{"dataset": "small renderings of single solids in any pose", "downsampling_factor": 4, "encoder_layers": 14, "decoder_upsampling": "pixel_shuffle", "optimizer": "normuon", "adamw_lr_other_params": 0.0013, "steps": 6500}
Rows from block 2 of the encoder of a small image denoising autoencoder, named by matrix and row number. Rows with one number within an expert belong to one neuron, the router's apart. Each number is 500 + 50 x the weight over its row's rms, rounded and kept within 0 to 999. All counts start at 0. Numbers have three digits each. After the name is the row's rms in percent of the matrix's.
Before each expert's rows are labels from the 100 images, of 14976, where the router gives the expert most weight on average: "patch colour" is the nearest of a few named colours to the mean colour under the peak. Only what is clearly more common there than usual is listed. The data: small renderings of single solids in any pose.
# router: router (encoder.blocks.2.mlp.router.weight, 32x192, trained with AdamW), inputs 156-191
# up: expert up (encoder.blocks.2.mlp.up, 32x48x192), inputs 156-191
# down: expert down (encoder.blocks.2.mlp.down, 32x192x48, transposed), outputs 156-191

# expert 19
patch colour: white
router.19 092:511552535460525493453481536470525498530494555398526585573490488429528433505535550489424511521528448456546524
up.0 112:429518449368535474600484391583473462531477452501550496524531501493426475558500494459495467555463434488444493
down.0 114:558498544474489441458464491436496547432548411523524520497370526506512590488529596480544445512429517570502551
up.1 085:522502453491486457517532449531502500502467469521515516524539495445425450460532520501567522468487520613582488
down.1 080:501549526547554575481505411521549535462496568495523512538462570511431584518612367413525489479451538452486573
up.2 122:419516568470427569498531557434461471493513448515553528491465512496503504442529526570485551437429572486494478
down.2 123:532474433477551423458513468541506463456473457555501499398495485572536516528418467546508444488488456496448523
up.3 116:520475607426483497512548407462516551473490452539571492548451528531493543534526534552578513492436528520499466
down.3 136:528508444420533479518557509462480524510592484589523514500450615472510479564529550551514466491517510506544488
up.4 087:521477585400490438455507459558484527531412394530485551529507483531421497478561540440462511490449597503475493
down.4 070:489539468496490443452582438501439457467472508486569513365512548412504483403502461442582598490408405421463596
up.5 097:518507550476477480489552532517463496482549484511517492471491507438427477427535456480525526540466592550455530
down.5 079:462504514496579461431562617574475555540541506532507394472550491529439477443504445472372466573541464621456532
up.6 119:475452542522549477549517490475550494366532507507496425468416520523510456535510495490516450493467510465529523
down.6 120:604467479557475613550499556441509573515451484470507514564591416499445414400510450505506549415498508522532455
up.7 147:569454671481517487567493504425535458443497478499615522441505518576491568532492523491565550513464482476487588
down.7 138:482502521516461590507546465498490504634629452505380518529576515440554433461591508493515454500595543526518379
up.8 087:580451642522486528550525580450527475494483463518483487475492517461540492540534534578592484450487601542477470
down.8 063:508505389576451490502497501583473441484498483497513510498507507506396595469508545499571436560481452396630547
up.9 110:472554560483496556558505650462529416446455456501451519518463534514457481512490514544482351510518568448531460
down.9 099:500501589374527537426474406522472537477482471540507450545519563510470504531547564518529396507472559533566566
up.10 108:599536524526509558519536509438399514526499444581481487519458559472445463464564510513500481581441491516549500
down.10 117:464427490404492452578635480488491575421483439461483491534489432632463521556479417468586557430494560490450474
up.11 125:567483558468410493569471516473459402465499482561513499406505511499546537503502530520474457590491515477455543
down.11 117:473502444543490601567510513592554529558543501419563495470477464506504474527480500464430471485460445438503514
up.12 132:508474499486435513505521473516449499432500501443544516569468455572575492541510495508545489571449465515534448
down.12 158:523508565548476496603540594505585519474514454482472470404473528508465475439509513540486443475489537378456567
up.13 116:559502578430516486544529421555523445466522473543590507396461469543521565490500520592512565498481477500475456
down.13 101:567542496626512495506474447582465458510488499507431527473486619540497507522524566500604469535505561502547425
up.14 107:548490520496489575556494612427565526479493400542455513598458526507444506464559515484482553561492564539475471
down.14 114:497484417540528416555569444546423504537460489454492508558500463515479408437478484521513572482493458544461469
up.15 103:420584519480574481485525428581432504461470493464407448479459552524468444450437530501460513600467511468399529
down.15 110:489446487587500485470379574555516469445488482455561489507450429524504552491478466497468550583511477516535503
up.16 071:524437529399506562552577583454494486458493479549468515548446565487512474557518542554601522520546591499530546
down.16 067:519554541567482419496502512518538549535536460433540484527571508490529468406449460431535490495543455552459483
up.17 108:522450426512546415593489500459559496497560409529496475481494561523508520486489485428565431468546430501472485
down.17 113:501535467464514561517584442522536501527478535528561534440522553446480514597491534551493551528529422506470506
up.18 152:528488558428573431573529567541569448445473534563532552450504528531536548608498499522462435450481499478437605
down.18 140:478518462495548520427514414576485413551563480452461499560462439526541570470501492512488483541536495554481462
up.19 059:529469537515470539483567602530573505546584489548520463516463520573570489533502528582383499481506569587434503
down.19 048:543555465526538574534546534560527412545516498564518479485533522563482591548493541460489511499531431551430584
up.20 091:533538558451491517585482502457542517504511454490469509480515439447439486536606519527483481459534588468505533
down.20 084:526435521468422485419428461544560489537472556519565524452547455568538522567502519569421488560521517524480529
up.21 112:475458580483471504526501576494501506436559432414498503517492528600468517487472541552475555583445521472505566
down.21 118:496471437493537487490479448518447493546427480515487443566522500571463463442463524497523599456556488557514448
up.22 056:515427475518434448552541438460567456415568461497528470514450484553466539533517508615518503589503445436441382
down.22 057:440454457532503479535581471503546519495485474360566512535504416522520497504546491485456498459425560426578446
up.23 130:524476413423402543541568356478577518507543481535470585468473485583502457467530504535449521512552570486507452
down.23 103:498514600473529419542487540543474518557509471486525506475493554378480383449532543492489452556494431488463496
up.24 111:521500559427531574568526441491518483451512474515508534493518567538527473469508582539608535484470506569465567
down.24 127:533513532445614444415504504472492491492472460499589503502468435524424373497346487517585571449513492551452535
up.25 078:480481604459443505492505532437512567481513410568504566461526583470494525574555469468472503557481495528538574
down.25 067:528489431575567368442436515510561534473473470519484468508452434452475477518411468541467474531492529518558474
up.26 048:470508576408593488510557630484548532515474518562530470509466522521433491608504565529599441442553495485486430
down.26 044:493508472497492560563416519561478447519462509441445484436518536472455524544441495437550460421543544477457537
up.27 139:512486469543543473503531430472517535423491471472450571414512474540484518487506530452574431395482592517466481
down.27 158:493545578510547551485578460498505386397455487495523509450426484422535522551434481480447517505433516518442574
up.28 127:429492432481414585524548384492519521481493462501454582505456519477492533506520484457443522598509504433469445
down.28 138:514571571472559373440566552540498486529469476492467426587540458534525463475413506505508513391533464583523515
up.29 097:461504500467460559496601429511514541455417507452476500503444564573488422507477512532464558527509556542486456
down.29 107:555481503483510483456525489416533572471530473480456498526432484481510580594452479543558489396509591610469525
up.30 107:529485536431524425500522575458475474500580469495581514505439426520411558476482487439554569510480557568439524
down.30 106:436514483446513474598534512569413471556469530455488460494580506522498470573404461455523575548559428504499495
up.31 111:510482563391512589468512428531521507488626492499475571534476481521599538409541538485534460571526518498520516
down.31 109:515512475454474576531494487553531509554472376526596483515481533501379459540582487624480457446469427627479507
up.32 055:481449574438508495523478424457418519504589458554468549431469442530510472519581511614535523546458444529521513
down.32 047:493540542536464466527508449564453500460428410409482456440529561433521481511481518558483565553506475550482568
up.33 100:518470571427517555600460570462521552477465490530462594467474564516503489580458574588594472481529534478543493
down.33 098:544510616432476423471444465543526538506479454486407543504489461505530485442475534515469452490572468558462501
up.34 050:528450584432515568495575647556515599547481560567536558512466580474490488569545514426536483482484514542574539
down.34 062:448532497453511545563486576580503457451551494543596556511490517537436447408562469479456566498452346520513487
up.35 122:410517426441574482573510441515440436500554440481515444443491465483435418483493510454469451555474474457451514
down.35 116:565491477589465507467466486456552441537582453591475532473510448482497509549549508524581504503593493458540431
up.36 066:526472454431553564478508492478485507490443446540510504468454486469517550465543535510432532512494471554607447
down.36 051:442536507595441498485456500487403422560516436448529494484540526463541497547476602555488469415470502477603503
up.37 056:465493537470508503494494576499480512491543441534553514460541529467530478573548511484477533470511475485377520
down.37 059:501403537507481545448478503474539564448533520451532501509429472555403549579535481535535449481450555418547436

# expert 18
patch colour: grey
router.18 172:684394503458483600436458485508577568456557469467478466416462501462446500580547523528501490480525472509425582
up.0 129:519498667443568444546595599522574553386450467490458474512453568512450441543509469472505511522460523423542494
down.0 133:468445451495495467454492457388554523469473550564485578447516465530487520574512467471569524433522585469512501
up.1 021:474527487516384476484536596494496430480550476534548490461448616540509469548553490523469417554520445549520466
down.1 025:544456525498527493423514618553440517492513459498555481436491556574493550499555580477379449437519446519530452
up.2 041:520482536483478479549508550503525432514492490435528407487549495474486457569527528622509426507444563473498508
down.2 032:373456436505538558487608499535483443461501506504398536466522508487509491567525516397493416486474546380452527
up.3 025:494526453402528534537536674435510459510495509487476569443478508530424452453481559543549536488532584555541521
down.3 027:458526492512488541460499533471438428574448536453511541514624514597522480539429508508479482517498513505518400
up.4 047:475452509518469510540512436411520451537523523484489488449476464459508510516495507610508404526452531454558503
down.4 039:470560407495514430457440508595438446538468558533507546486543603468455475529442529444656524556524504525413429
up.5 145:539409499429477529612574477473506480519473482525510534452434524484491620623549537459525423497487519482532479
down.5 141:447527487531510561450490494498452512522532513529360550577503549460481490513525403330501548625555523574526399
up.6 158:508469527437561491619585493542491520541487469500454517459475512538499490580540524508521493522501520436564525
down.6 191:462537519473567531500487526631429505469452499434509413521558425558548427465462456487480545579452519452497464
up.7 116:557509446473581459539602710413567488485506449521499529521445465520520516438516518538533525410526584499411544
down.7 132:532499436410481462462582625419491537456534469518569555457451468533417547458482555551516613446488542562485569
up.8 043:462523640460591469522507572535521459539507509515524534543522479437470516600567516408473462468471489494395587
down.8 047:465475455518499478560593465485481486574526411552418625459499562505581525607505546506569505479520509574416483
up.9 108:517462652430546457609530417444551500506556452506501505465503519487516546497508508488532501437489507535503544
down.9 108:434537463464506471486489477592441428419449467486546431465486498571496547492473579520603479570416482438420513
up.10 027:465515481486560508528528538540510486561486453585613577469480580418524448550551503494505428562485528492536539
down.10 025:502535467522484595461462487515477470522534509605501539551490512521579584497585516436505507469455541530510528
up.11 033:601521400502553553536487528483450417464480503492514579429492499437410511482557539483601568495551483515484465
down.11 036:483443517554533478486507425415512526501519484517412620430447526435475469591462493440490492497493544511547557
up.12 051:513484519600496567478508373469542433512397480525484540571452444489541463455590511536475474509523552561585518
down.12 042:544527488465515493455429453516462537491560495477494530498435459475539560401513503625484525546486445536523576
up.13 118:538505531433486452555564530484483499462460475527537542427515505509451497565499537527544563476475536452543434
down.13 112:460488514487534478493545435493553442473479505500525459477443518490436524466519456411448475525490426599334608
up.14 107:497497602380494529504535588486492562479478480466452569487480497486493472534499562549459594507496568525512558
down.14 110:492516495462468481410562510472475566516485545460554482559538446524409520494468427412507443436484491544509471
up.15 047:519520490443518433518558542559540473494497563517588503503492542574381533452474539486446566475454588403417466
down.15 039:522575444413459495560570542454498526456540397545494451489484513493528527453535637493552568396496471568503488
up.16 078:524557540478513542511573511527525463443499486533402474470494525465467518544519541552582478445520514460517531
down.16 064:498528535497494575429523399459429402508465495535444473605495465511544505467494448459560590564490481575659492
up.17 083:541528521451593479495559631493484452483555422551474503438504521520480500510526535523528494472464581530542458
down.17 087:578513497524559405485446511526490500531440548510466479578485493478517503535430391511511515446505466511536514
up.18 052:526530566459511534462486576518483517493483499536507523467470497468577549505552532472496531530469461498526485
down.18 052:453574374460570527530550513489489515534493478551574496525525553481543451445443509666545616485505460537582387
up.19 133:474483488405533543564587555543521531501460471514526534498476546479455500510509534477465499483462565430492529
down.19 140:473565597582495527517535567500477461489488479481527601376517544485552401495528516509473542575499573369455441
up.20 051:544504423557517532551488532427491480454519501518513571518413457465542644552583509526522522480397477554506398
down.20 041:395519426534616509486569508496426546508508607362473526614477490527491475521550477487533513379375515465489444
up.21 130:442522512490453446477577412473491421422539476460578510553478495521558585542489512495522522510452515527526553
down.21 135:434513516527488523613511539537480550560404530451468438491568496456529447476570459464329476497479405371438500
up.22 087:491535563461515493557574440497468533553489481541408562487530544471512405427504513480509455424530540474556506
down.22 072:439482487510425559432475519502425468514500514502465523570544421557539580460549495536481591600486508573464486
up.23 029:538508518537395497521558569405520378541512495551537556502498478481612525481585490569546552518510567504497530
down.23 030:452480547582469463625607459489516609550487444502488570470544533540483439627505558434487517496482600488444483
up.24 111:426530576381508498553549601512464463493454459502490499503472516469431506513493549488514574502496516465505531
down.24 111:480511471547512422447526584510526581535439482479546538584470468468483507406429548512484560535500560476501454
up.25 055:456535550459498530492556583519499473517495462522529506443526476443456501488492558512543538446493533474489469
down.25 040:607483609539558529550505429479490418453568547517468450513452516525487538505471454524564322499466525568595593
up.26 088:482469601442490470563550529448471520471542453543477542458433510501500537482536528532479511526465549510451457
down.26 079:546581454507401499496532461505521483492534454579609547476461598465496510434517506472463542485445458553526491
up.27 085:452493530458475496549582622577465494542598486487533556552449526461495465594505471486484485515453558537489406
down.27 072:570507493508527465446547442513526541482522495513571432501507478497430466413379545534543425541539513557459579
up.28 187:553571494537517481431564556417528478439480458536511505546411551501473565459470532488457501510442437497445543
down.28 238:505579450534416559546558461468464494515571562495505525531503561456505494566602488559568444478478578581538497
up.29 071:466515552569520524535585553497456425523466470544552500522453476514365559452531517421516432480502462450446513
down.29 057:540522493531580502545584533561614560515511464477553491474452548557593474565485557384449481411452489440539437
up.30 144:461511509453514492584548523452441538516491476483531560454496534498423432518539572551620461462457604510496493
down.30 126:541451571508503529430405595557523475457508514456565504461360444603543570536420540477421543543505480489486526
up.31 065:451510545489447510498516473530496490468499546505454546456492536518490524565515481549601628472455427521495451
down.31 048:515510462604523462518443511538436469564470523552501466491587622470484441514523507483467495535491391468423448
up.32 196:512495486543510541547570544530462508456487521461500399551497473504643490505514521509531493453503514554559550
down.32 187:526565462542426483578565506544428480489465475519546506524389543534470595517519481391473651560433447526438466
up.33 151:493503507467524444508571489474517532473452398484536495533477485549465448509475570456547497485413527493496554
down.33 150:448481452505461481486533482478558479546567539513581539532536517542421518559548464607544517429522507570512525
up.34 057:489460594414483508562559469439518531523505494462520525465474536517465514527502581600446444501476614535447502
down.34 050:474415515402478445478543481525546485567479476518593476471459553530541476558495594575504466462521453556404580
up.35 184:553485493537477404531524509454512532373516455423537548426493502608492496458429515490501510483459512420413502
down.35 159:461498472454546574551626552507367499568513473424490468543528466473530452529545571543596445482550501515554447
up.36 074:514533440352457465489557487466497458465523462548519483519472492454501461537596516488522485537495528544524541
down.36 077:497549487530469489561496522538498361553534540531476611494551517401538490509560491434554480540571453510492484
up.37 059:473514549454455486529607535495480440467547497512533520513499533512421495579483506520509524459469571454470515
down.37 062:441526499391669526540599434567525434549478520555488478456496558501490466597501546544539400444513517547518504

# expert 24
patch colour: white
router.24 138:480502530531517567435446499561589478545485420467578523596524464451497544555472508498523536471491466482361556
up.0 090:474489521525513486446467453404513507563564512497551509506512488513407463548556509584572424504512547539544502
down.0 084:564466548567528495468427565489505507523514596483580496500515444541497489502424448558499579454548525456582545
up.1 135:494518419552460484597521458511530484543476515456612518492502510568537474491460532538487442482538559522508508
down.1 165:504470589512435537485553531477557568426484475477601442524403511503585550522485544502415477505466516461555518
up.2 116:496444487554543514457545483458475448591512489436464505532493499546589588455553539542574428455528553554479442
down.2 115:504474444418560471488498507486448468487561457528534488515533384532534549661466632526431490451534491493482551
up.3 063:541520514475412477525496525441468449503527525564506530530444489527494466505512486535561499481502571531517426
down.3 050:472486503429511472494461505495374528446521470535490456560438392516469642542521484494462475451457544524496600
up.4 096:549429546564478461579557500499556480508488480568541492450497492496531471494520491368601615454513483519454478
down.4 089:495488493439521600448536502477489478471524534525579433588506610529595623535543553441486396459413554428534570
up.5 026:524481580488464549509527520533577469480625500487484500499447524555422509540554531472523487512476557540504432
down.5 029:534522402494481536491504477425436546409523481534554463498426474469570414444514507518589544528471630440529533
up.6 022:555477539397463546501536510461488484457557503441535545444491490531481469569544562497433494504476563535555554
down.6 021:433502501466475574468516496557495509514542451472469521446502503559553526476446527525546562474503496510631477
up.7 097:492492430524531497549519515448516474565497461504476442518503474454500453427567487475520543431504538525494546
down.7 115:468597445509450438522493519571445500518432420444459490478585517494474415447509573429494510552532414509395498
up.8 123:556476473503477553476532524563566511437513517405514533405473494533436514448461475522503595526504522435486523
down.8 140:515430492458506505395409509521534562464480516463503499483525413589497470508409435489490524551486479457493439
up.9 083:485493546486533567516429442505507518452471495558525522458454548516400533543541501546405494569540508450503479
down.9 080:468481299438549482500563403516581489513470553420478427618517501532490585548578438513425458433470534549512498
up.10 139:429481417541505445520483455511368512508583585471534477561561484475588543584582492479551413516473503518482528
down.10 142:561492472471455507524488563557532546543475471528506483492484526573569457520339622502480509579604451595554490
up.11 023:519451635480447472585496509439487531493575444496529484528473507533547479516591473540543574483419564513488600
down.11 019:512529504470528516485422530484496522434408436554469454521509446474499494561586483491501523405502514487482500
up.12 178:560534498563489505515479495471481494519472463561422516484473572452513457509521541540512498510509528527535472
down.12 188:540516516514492470555545486482436486538539411483461530414469575502449488462553572478571486543517456485469513
up.13 083:502508479511510601568554502474523532529542481562412553486495536453495533516551506372534458491557529521476494
down.13 099:458436572495448595564486469461426497490513506470458483498504443483619483484573489554492531594445576524471454
up.14 140:468568510505462523479484447565411459522512550502587535431528511451524421618542525487511572517496527541492498
down.14 138:571495490491458578554551525424510552527615490444524546460532548488429449505560575516563470443549504558528490
up.15 109:459518419524549524512545472611549472473462476466513426587464496514439503447503506468529525418448397569496537
down.15 123:425506500517508553489508470518430554545386551450557432550518417475401463439480434510423605443495496500487521
up.16 113:485532576420509484559493563624513411561494502552512485482497497458467515506512522500507457583514505489445447
down.16 105:532529462603512557465510477516525510502479586494515482500479484484508455426486468563463460475445551535469487
up.17 066:529505576482359517501497482520451481534478460551458537525515548478535547427602531587455496591488525474640558
down.17 065:543430549524499472424405538457516538533586452616525519492534446552547549518510485469585451531531508451521545
up.18 023:563459533435536472484504527509532522416529474441553507506449520571560525647549559538553461528561486544531467
down.18 022:493456466474577434499418411542450530458464452473478502453575470495445322472501601472465571530549479493561425
up.19 097:500495529513393495563497388407485569459558487462534496474496484466477419489480473512459690508446513600504487
down.19 083:577487445494461512471547481456546486513496458495495433527461416533521553438491515520450435483553436524546546
up.20 108:446480513518435483472482512488486459431511504445498511536427416544583562480579449541433385533434470521570505
down.20 109:603514469541492417437534519519541424507530451547508529523498507461494508534430473489457553473523493591498557
up.21 034:443468438399571524536506483479544453535549415526502482404502504483456490448553506398490543479479557449539473
down.21 030:488547407549541429585536492548540513425511474402498481465447511495535471544486534528411415540473474565450501
up.22 038:453501351441401494560561550469540465562489584542516573528466493466488507567537490463481518572501539482575488
down.22 024:514471347511491512559449461511517539526518485555463520504453458511624500580464503565533465517547567490632415
up.23 090:537533618538515635541481482546452475537424516441463526470481489555499539461518556534446404509488495560499526
down.23 079:412524467587480462500555326535521458459503575461521487497520483464617448458471452474453456468443539501511572
up.24 031:504495487565446503542494434478521488551562476530503519418431530451579495474457552589517537574543510423441485
down.24 034:542492433435550491513493380483502506543551495540531453431492462578528440535441579553480460477536540447516529
up.25 087:502449528483457457514532497454459498476511483635503534507478557481479524566548549565493532461578552521487514
down.25 086:585421542471473470408471370514510436513517463605474441467526539622507589448437575466511391499516499554542597
up.26 100:540511441457489523569536497422525494415455488541537533495407544563518488567479498528556561456458481459459569
down.26 108:508461628470443434494608558530541410633551419554479492476550491563509535416470528498511450468520501541551540
up.27 126:624510617442473549588431439551475487498541464560561423497510551468610473500526550495505404471420561506533586
down.27 114:506521447585461512449512526397452519461448452478466509606441499533610614548525513499437531518446549530456540
up.28 108:432511535393567535494553436499592470569541482538508597535482494504516503619519558515510512490507555515548489
down.28 116:517424594477504494457555587449485504447484461470549571469426430591475487533409553580480514438458588501599550
up.29 109:459534491476571556479569564486482397476497550475460562510467499518548514437524476517491575487536582477484482
down.29 114:477560533437611535467560400488530538526531556441500512588436456442460451428444496468564468424495529473517484
up.30 100:519486589467539472613557488444427516496604494469450516473435512468532503575502497499437437510520607484541525
down.30 119:447563494584439534565522458561402382543482543483508419572434498432478506393532476445505577538470406496496444
up.31 102:428456552458574501575525411476487491482440517468471477528489529435483465548475476473521597499545531530526550
down.31 093:515442443466506580517497434453458464457528538547480417474519583521459514509563467522601476524461553525474588
up.32 108:467535517591465458502559412522491479444506473450506529476435575563438453541462542465453491578439482458469494
down.32 075:498535604469568498459550405493468483465440464559512526572502517495538527593477402370569492483494569501546567
up.33 098:466535548515534440481512610559467460490564474446443590461539485484601483501500506558515650557527545414503538
down.33 080:437426489486509580575604524548541548490480440426503490556504474493523545483503433547503486459445558500446469
up.34 061:605485589466521489574504512505551442572563459510513510512511450510590497583461577513485500464476614486482464
down.34 070:550556396642461458414451407497517503418527534550580492466515512503442494408476495511501539583484489418545533
up.35 107:485482621421439393475524437503525567467499476485490507457559505542513499565513478460529534498479482481449606
down.35 108:435516545468579529523508579542551533476555534406419472539481526441527470410535474439406411520418491415517438
up.36 110:492458326470551546490561465409515506440425487471567515503465460450458525572589509484468492480495527502481512
down.36 095:522465579466445459485474513498487500531514388484493508545487500492468513489529525467479601497507471487551562
up.37 060:495543653372568498543436468475483431485540468486501546480458444546554492523430567546474534594539556547524530
down.37 048:434473519464520491470481390478507539519522518528497407609513481482428539597507547489584475552479544522443527

# expert 7
patch colour: black
router.7 128:447468402467395494438503488420427398448505450560537493418466483543454483554574514463566503548501537510569488
up.0 074:563546626365524563492483479478489466567531399575541472457486490492526462494520531635423469558502573476508531
down.0 067:424485628496524413484529593520463444492522519492500480510450453506491464423466519496556446457548478512415500
up.1 126:532507471532447543548601530436442532465530476467458530506463442565495535459504488463510603546443444517519427
down.1 137:485467683557525512563589442520555471506450574506512494541456458428425527503560464560488466439522442483479504
up.2 061:526525601397563486453473606500572498476487441520502516538530541491392466560553504434436530541576438415522494
down.2 050:493526402571484659579537571511409465505532549519529522449388515478535513561557525498512439444499563535528428
up.3 133:595456473395494517615490440460486498429533499493589396494518491513539525520527530527470420504449451510485569
down.3 149:527504474622486518534517538519461441559560469537431537505479483474528553427540487490514554531544486516543455
up.4 037:545490616431522547462507445517534528427476446542465564427464475481410509482599523659552584497490531446529412
down.4 030:531492489512471541426449366504499564470492477500495475535495475480471560536496524423506509512554483593477515
up.5 150:577428498389536455606532454477566559577436483508551495477518455546474457615428517539505500387524507533544514
down.5 131:508515476533566578506582533472530527460454551548492459573433583412503455502560399522508528495487477517528455
up.6 117:491459443507521566436517540557502532485485432454381493460506431509538431435497512563487615555589462484565395
down.6 120:452471369510414664509463489449512519510450465463489489546497407508518627427603510452506460512416482404443449
up.7 066:527507508419582474557453674522480527513510417531487513435487550521496467555574494562444541510502495555498545
down.7 061:520570608392549519452495582447496547490434579526485510476528574517513481492555473443556459590542505491503509
up.8 089:576492470467464455583502552486495449466520459502511550513480494523455441479591550601481466547459542500537472
down.8 084:500519482563365535489421495476540463533555530537452501599516505535513526453533462423439455459524505472518554
up.9 123:471429505501500542622552544480602514458502450531446564456428534519539495497477548535434474537576482438518559
down.9 128:470510486508420490487580601558454438468528549508469484601526420512479501444514419397441477579467514458599492
up.10 043:501561633372534552507484627519496563495564501598517513481520528513469528524533537591478536483577464566525477
down.10 038:459540508395471430411587516541404486501494506513482432489521473463549570508560494513536529512514501566463525
up.11 066:528464489412562566522482593459520468487395497566623455455475544470434461503496484424575637467498416536541528
down.11 046:463490607543455417479534537494508544569505479448484519542488464559612517478479535429380498580490481614495415
up.12 079:497456559493576442557539598502554568481517501493533523562502487513451493500610476525502571448502499537419489
down.12 067:507556539538466505521495504566517405436505457542467449519514535458483551546542442442490500535454520520478562
up.13 059:513527578446419555537552567517504559456524467509490488527527476468385553568578470511513493442496488507463454
down.13 062:599533494527465526526508524480534551542451500501566542477499429507449396493534469495383506510521553484433441
up.14 142:513489535537517502603590445454471600531520477482455468520424525458447455546539490511526473522481575511544483
down.14 160:535520576426493475469480544526517443520510479597495571455506561510463558570508518440456561564505483462421478
up.15 161:490492559490544487602601556536510446544550491520481597505478527499574513569575513446500554523538530556514523
down.15 149:484538489524474605522568597507458484503441616474521467533490473564524597485508448612459472500455590442452492
up.16 153:574518598484588501570572534571500411500474482559529472498474525468477562519503513477505532498499506468439551
down.16 155:546455438501527485539512450465460595461491496489470473572477451616524532539436493511422508528518443542499437
up.17 144:541489513590533479572567522510455464460533493489479447553522454550461512470486501476508427522517472517485485
down.17 155:443468454484525543609609427465546555493434545472463451560485483456545497372426475488409556495549467472550475
up.18 082:466494546438477549514529527595510422522418475506486564464470506489489488429454477465532479537502483465505505
down.18 102:467453564505581478529517518436525492466549372446405543442501557510487416544507572509586393511508525428468523
up.19 034:567422664402480469544556513451577553457546485526485526531451587445425484509515511536588463549478539478507520
down.19 030:514556395439410549488494500500450370609524432534494480457459558438470538448470582485474556528517468510458534
up.20 063:466500634508431495514525649575514476529495516505494517495544459510410442540533537568561505464491566420481483
down.20 049:484546423503490487513454537579482418434470524500527529444498589504497518483584501538573462506483499476404504
up.21 107:495469697550554530482506584522466494472494409516537499469499514482548457481502520545405479541524519465455502
down.21 119:508532441458527499472534485551495581496526462515498541505500499454447447508420421445525589503505477526518482
up.22 107:489525390442473522543583546571571499499456542508479497532495578522448483511537476456464448511506532518459623
down.22 111:555479496553508513509463517504503500454548408522510483522485536499517524468468565532450509517500531522497518
up.23 088:538432550542424543573563479496529504459540490497524512501460482536482444484601544576514435485485631468495508
down.23 072:438554440495507559568553522483483480511574501482490585475470527428569437529608505536548514452559496503564455
up.24 069:519496582481457499476597468486564567458506534401483383501502548507383480498522537515471344497454542544499477
down.24 058:510544536541578468422481483545467491428536590487514465533520540418444490565400377535475472493535364579470616
up.25 033:419423482437585468563565434516499531487534524467526532462448451523346524488516550600452627453444481583535561
down.25 029:535553499550538546439553517580470464454466532518540483497537372523580532557493416487402541570461497539590510
up.26 153:426494526483452527506561495485459490555569534491565490593503483451525499492564457548483506470489473537563499
down.26 147:427417458543488456556554469408530515503424474556406516529483496598496533528484454430535470483565552511506464
up.27 120:481411509494458555565546606494559559532518437533540440495492468507429486503531515489498452525492493521582531
down.27 137:462578420505570537504592552559491437563480511519453540474562587383468376472541500521452607564526430488475525
up.28 030:490477714338415533520508515528524518505540520505527504471561597478469488531478494399509480531499546504523471
down.28 029:463504467464483499511573433482462458537448495490548434534465501487523527521470583540554473396548568523410548
up.29 048:530512470528492543493566631418514537523547427488390589504516528478565499565507529502523539502464582519513527
down.29 053:538517539417496531518437604454516586482525470508553466568542458485488528555461560503559443439474472457562490
up.30 120:500451567473516433499544465478549476524529537603542503466509505485600549499508477494430591421540529544494551
down.30 123:515509468529487500610523496523448556486435427463497481555511468578512498443533427491431478520461518512439458
up.31 041:496485566400517555503500540587548493528414508483478581418474464505471486597532553508501450544506547537589468
down.31 036:487473516466601464467506436486541521541449513522538425471408552494435495438568500471442524488499345535489535
up.32 138:441406652480407534564531559478561578471569420552493484497465494541479585542474502375457460531481561404532513
down.32 126:475471488489477528533557457541467453421515565515575484493491499520479594461585428585380502459436552458506528
up.33 065:475468526551443488519513463456517515479533493517482550483530497513555589513546507505486526600510522571501548
down.33 056:588479574498471494386479443516503433505527576510491516523406491530484492479516395459473553588480520606503570
up.34 079:501506562443538507556544508553499485508449478490443566465502524444509502529508506544429503539493613464558474
down.34 089:522415528475535441557465622457507511450500526481473417581473440533551510476427440533415418488514472516499498
up.35 099:474506528488397489502532576527550442511428517589462438557453508469496457430571477444391493515494501521528499
down.35 079:527510443498532530494486528489587514526497557533523494567464452525539607608510436535541469451556518570489502
up.36 114:448475586545523490562492512534480522459488500494573466460466534528481453583515489521571437473401542436516466
down.36 127:465437534554488515539521524525479521481437422402553480518501509590509452457471526459472615529536430453503510
up.37 074:556485626459517502457506613467508488470560545464537516517436534466366484499462467557489587494532468544538476
down.37 060:513575427475519523508478480439433528576600534491459498431547437548488450551488528487483429611488676576402465